{
  "image_size": 48,
  "crop_scale_min": 0.2,
  "projector_out": 1024,
  "projector_hidden_layers": 2,
  "magnitude_pruning": 0.3,
  "batch_size": 256
}
Rows from block 5 of a small self-supervised image encoder, named by matrix and row number. Rows with one number belong to one channel. Each number is 128 + 24 x the weight over its row's rms, rounded and kept within 0 to 255. All counts start at 0.
Before each channel's rows are labels from the 100 images, of 14848, where the channel reaches its highest value: "responds to" is what is common among them; "peak on" is the class under the peak. Only what is clearly more common there than usual is listed. The data: pictures of board games with random positions, seen at a slant.
# c3: 3x3 conv (model.blocks.5.c3.weight, 96x96x3x3, each kernel summed), inputs 0-95
# c1: pointwise conv (model.blocks.5.c1.weight, 96x96x1x1), inputs 0-95

responds to: discs in an upright rack; stones on a line grid
peak on: board
c3.60 [158 129 130 145  90 161 157 130 171  96 183 122 112 108  96  94 112 116 123 135 159 132 127 146 181 124 145  99 150 125 141 134 111 142  97 110 107 124  60 125 148 128 158 134  98 103 109 142 121 166 126 170 158 104 101 101  98 133 125  56 135 132  84 112 146 144 122 117 138  98 145 123 109 132 125 133 119 150 124 109 113  92 140 134  92 127 145  97 143 110 116 121 133  95 105 103]
c1.60 [143 147 128  90  89 175 141 128 150  94 143 128 128 164 128 128  96 100 128 184 130 160 128 106 128 173 156 163 144  88 124 115  91  85 102 128 128 128 146 151 176 139 116 169 117 128 148 149  84 148 128 136 161 119  94 128 129 128 135  90  44 102 128 127 128 148 114 128 118 128 128 158 128 128 148  98 170 122 101  96 128 108 143 125 151 119 128 138 131  95 128 128 128  99 125 128]

responds to: noughts and crosses
peak on: board
c3.27 [134  92 134 141 100 143 108 113  65 106 109 143 134 142  88 128 153 176 108 142 126  88 105  76 121 134 117  86 106 115 159 138 144 114  59 110 135 125 175  78 155 123 142  90 118  74 128 131 107 118 131 135 122 123 129 127 113  91  98 148 103 113 173 114 127 115 128 152 127 128 126 138 159  95 108 144  99 155 149 120 122  87 135 114 139 148 129 130 130 149 140 101 134 122  92 116]
c1.27 [128 128 128 128  96 128 128 143  66 130 173 142 141 130 100 153 190 171 128 128 128 142 128  80 126 119 126  64 122 116 188 109 128  98  81 128 128 112 128 128 158 150 174  91 154 111 136 128 128 107 128 128 146 145 128 128 152 128 117 128 106 128  87 120 100 143 200 128 141 128 149  89 148 109 128 128 125 142 153 128 128 100 108 106 140 128 133 129 106 184 146 128 120 128 121 155]

responds to: discs on a green board
peak on: piece of the second side
c3.55 [100 111 128 125 137 147 113 116 142 140 123 107 120 101  93  84 124 136  85 115 126 121 119 100 144 113 124 137 132 116 121 106 124 154 157 109 129 161 148 109 105 127 129 169  66 162 151  87 158 153 131 128 104 125 136 106 160  82 109 117 106  94 133 102  61 104 140 113 157 105 138 123 115  87 140 140 118  98 179 113 134 117 136 116 130 149 127 167  94  87 110  97 107  87 161 130]
c1.55 [100 140  87  85 139 110 116  71 128 156  91 122 128 128 110 103 128 144 113 175 128 139  97 130 133 128 121 127 128 128 137 106 145 128 128 128 138 136 127  75 128 109 122 128  75 135 156 128 128 149 128 128 125 128 153  18 128 128 128 111  91 107 128 111 108 128 135 108 156 111 140 128  95  94 128 128 185 120 126 130 116 165 141  98 132 150 131 151 132  99 151  89 102 105 151 156]

responds to: stones on a line grid
peak on: board
c3.31 [121 128 136 138 156 120 102 111 162 148  99 138 109 137 100 152 166 139  56  92 111 121 126 105 115 137  82 122 113 139 157  64 105 100  99 145 140  79 163 112 166 107 141  91 105 148 101 165 107 155 139 153 118 125 121 149 134 136 149 159 103 112 139 143 116 115 106 120 147 137 115 141 137 110 109  92 141 133 141  87 141 106 152 130  98 132 126 123  95 175 135 112 172 112 135 150]
c1.31 [128 128 140 118 128 111  73 122 128 145 110 146 130 128  99 107 144  91 128 110 110 110 126 143 106 101 119 128 120 142 133  11 115 128 128 128 106  81 110  94 128 128  98 107 116 158  73 128  80 128 112 153  97 149 158 152 107 152 161 128 103 128 146 131 128 105 128 135 123 119 128 119 171 128 128 128 165 128 128 102 144  95 128 128  95 128 140 139 128 117  98 154 164 118 133  83]

responds to: noughts and crosses
peak on: board
c3.77 [171 100 119 126  97 131 113 164 103 111 127 139  97 118 116 114 143 156 104  82 119 101 153 112 161 108 149 132 111 151 141 157 117 121 122 131  54 127 154 113 142 164 143 125 130 105 130 123 139 126 114 146 142  71 121 123 132 107 142 124 122 138 139 110 170 139 128 132 106 123 132 121 106 143 119 155  76  93 161 109  87 105 129 184 139 123 136 126  75 138 115 127 146 123  58 158]
c1.77 [170 145  87 128 123 116 128 102 122  91 128 181 124 116 128  90 128 128 105  74 128 128 152 128 132 124 128 128 132 148 118 186 128 128 128 128  94 137 128 128 173 167 140 128 111 108 152 128 128 113 128 128 128 128 116 128 128 122 111 128 115 116 128  82 128 138 109 128 141 128 128 103  78 105  80 128 104  45 156 128 128 112 108 168 161 129 143 128 109 128  92 137 204 167 128 129]

responds to: noughts and crosses
peak on: board
c3.93 [100 116 133 157 112 131 124 110 126 159 155 119 119 177 105 122 123 122  97 114 138  94 121 133 141 143 172 115 121 119 112 136 152 135 146 123  98 146 130  55 151 113 123 123  76 129 120 126  93 139 109 116 125 169  70 106 131 125 133 116 146 149 161  85 137 131 117 148 114  95  81 127 116 147 131 128 135 180 104 189 123 131 158 162 136 115 139 115  89 140  92 141 104  86 142 137]
c1.93 [ 60 110 129 126 110 128 117 141 166 121 128 106 103 158 114 128 161 128 132 120 128 128 143 136 128 118 136 146 138  95 128  79 128 117  94 128 111 129 139 102  76 159 114 138  97 128 118 119 128 128 128 142 117 144 128 128 164 127  98 128 142  74 128 128 114 128 128 158  99 128 149 128 128 128 128 135 128 217  75 149  97 113 128 193 123 171 128 128 128 142 136 134 128  58 128  92]

responds to: digit grid
peak on: board
c3.48 [124 120  96  94 163 144 131 111 143 116 113  89 142 121 108 113 140 135 142 112 167  85  94 109 119 125 114 101 110 152 120 130 115 115 121 122 129 174 187 107 128 149 144 167 131 124  98 125 115 133 154 133 135  96 152 113  71  95 136 121 114 125 125 144 130 112 129 171 114 203 136 146 133 127 133 135 110 165  86  58 144 119 133 148 131  87 159 151 150  90 124 123 108 124 136 145]
c1.48 [107 112 128 110 140 194 152 128 128 139 128  80 128 128 104 128 133 154 111 128 128 128 112 128 115  97 128 106 146 146 119 120 141 135 109 117 107 164 112  98 136 159 127 175 128 152 108 128   1 120 128 128 128 107 117  99 101  94 164 102 128 128 111 143 106 128 111 158 128 166 111 174 131 128 112 152  98 128 117 128 163 128 155 138 140 128 140 128 128  81 105 130 109 130 112 128]

responds to: noughts and crosses
peak on: board
c3.76 [109 136 131 110 116 133 146 164  80  95  97 104 130 169 127 146  96  97  71 119 129 120 123 108 134 129 173 160 137 163 154 118 127 113 159  92 175 107 123 137 126 104 154 137 144 159 131 118 109 155 137 119 128 107 112 158 135 133 153 138 105 137 115 132 105 114 164 156 172 146 157 113 113 145 140  97 158 135 122 119 127 156  96  61 116 162 120 138  83 153 106 126 120 147 164  93]
c1.76 [128 147 141 128 127 128 128 134 144 109 126 132 143 101 128 121 137 128 103 165 128 128 113 143 128 128 175 133 128  97 143 116  77  99  89 128 131 121 153 137  98 102 216 131  82 104 128 128 141 125 123 100  93 128 128 132 160 127  98  71 115 128 128 128 130 128 104 156 146 104 128  95 128 128 180  97  65  71 151 153 125 124 128 128 124 128 128 128  95  91 125 128  84 128 150  92]

responds to: nearly empty; digit grid; stones on a line grid
peak on: board
c3.21 [141 146 127 153 104 119 141 132 158  95 132 108 173 143  72 135 117 137 166 142 158 142 142 130 158 113 104 105 157 134 135 147  94 149 114 119 114 114  50 130 137 140 148  83  94 138 108 159 109 132 113 122 143  95 108 127 131  84 138 101 168 143 130 105 117 117 151 104 143  76 175 104 153 144 124 136 115 126  98 127 144  80 173 116 139 138  90 108 126  96 117 141 130 124 104 122]
c1.21 [119 143 128 160  99 128 155 146 137 128 136 128 121 116 120 114 128 127 128 146 150   8 149 118 157 107 122 142 160 128 140 128 101 128 113 105 103  96  89 154 154 150 157  74  92 128 116 118 118 128 150 130 157 100 128 137 128 120 128 102 180 124 128 128 136 128 149  70 127  98 142 128 118 128 128 131 128 128 106 124 144 105 180 128 128 128  98  91 128 171 110 128 104 134  90 128]

responds to: draughts; nearly empty
peak on: board
c3.66 [127 133 102 105 166 104 176  58  99 106 154 134 131 140 128  89 142 105  84  82 148 128 143 143 105 144 134 137 121 155 117 163 133 145 130 104 154  98 127 109 129 159 154 116 109 156 126  82 135 137 101 139 125 132 110 103 102 126 142 105 147 128 139  93 127 123  94 103 142 140 128 135 145 131 116  71 126 138 127  75 119 109 145  87 132  84 114 114 103 107  67 111 111 130 111 114]
c1.66 [128 128 129 175 200 128 128  66 128 156 186 146 152 128 141 114 114 128 156 128 137 128 122 111 111 110 120 128 114 107  81 146 179 145 128  93 154 128 141 120 118 114 147 144  86 170 112 104 162 128 128  80 128 128 139 128 128 145 162 111 128 107 143 129 177 128  71 125 128  93 140 128 168 161 129 110  92 128 172 100 131 128 128 128 128 128 124 128 128 128  95 107  88 128 128 114]

responds to: digit grid
peak on: board
c3.50 [157 133 138 140 128 159 113 120 124 152 125 113 108 128 129 110 105  98 125 139  90 113 105 101  95 135 130 132 105 123  91  95 113 122 175 144 126 110 166 144 172 123 164 118 140 133 119 134  90 123 116 111  94 151 118 100 152  93 181 138 112 133 133 139 108 130 126 171 129 135 113 154 145  97 115 109 143  86 137 118 179 119 146 104 159 150 146  86 117 127 144 125 113  32 111 138]
c1.50 [140 131 139 112 109 128 128 115 105 128 139 106 148 108 141 126 135 149 118 112 128 128 128 128  91 119 110 123 128 132 128 128 108 143 128 160  47 128 137 128 174 128 128 128 125 128 105 155 129 123  22 128 162 128 110 118 128  88 145 128 102 114 131 128 111 128 119 119  99 138  88 185 128  96 148 111 176 101 101 128 166 128 124  85 128 128 151  89 128 124 128 128  88  93 145 168]

responds to: noughts and crosses; digit grid
peak on: board
c3.10 [115  98 137 156 108 147 141  76 130 112 105 148 121 100 133 153 105 175 160  75 137 119 111 163 175 157 107 154 101 134  99 135 171 119 101 144 132 149 126 190 138 143 146 116 123 139 103 195 157 102 125 122 146 147 113  86 131 104 108 128 126 123 141 133 117  75 125 140 118 143 125 124 152 146 148 102 119 127 100 143 128 107 111 168 125 141 115 123 181  97 141 137 127 156 123 149]
c1.10 [128  76 138 128 128 116 152  92 128  97  59 149 102 126 104  97 177 128 121  90 134 128 116 111 128 130 128 118 128 112  60 128 128 110 128 128 128 128 128 128 128 128 179 110 156 110  86 164 158  89 108 128 150 128  97 128 116 112 109 128 113 151 128 133 128 146 149 128 156 163 146 143 166 110 128  99 103 102 118 128 126 137 142 142 156 175 131 128 176  60 111 121 158 128 119 152]

responds to: stones on a line grid; nearly full
peak on: piece of the first side
c3.72 [152  98 128 146  96 142 125 136 123 103 177 107  99 120 148 123 127 143 138 113 112  94 116 132 133 137  98 106 156 137 151 137  94  89 110 159 142  71 123 119 148 147 126 124 133 150 114  84 147 120 116 105 124 159 116 131  84 105  69  71 126 138 132 127 119 102 110 143  88 120 121 133 109 167 116  79 109 149 114 153 155 132 178 140 134 131  99 116 112  93 128 117  91 186 136 128]
c1.72 [145 106 136 166  77 149  97 160 108 140 113 146 153  99 123 113 128 128 178 132 143 106 136 139 128 121 114 115 113 126 114 128 104 128 128 128 148  77 153 143 128 117 119  97 150 161 137 109 103 145 111 128 128 158 102 115  59 112 128 145 128 141 128 160 128 141  95 139  77 128 135 128 113 128 166  96 101 115 142 128 128 133 180 151  97 128  74  98 120  79  53 136 128 128 128 128]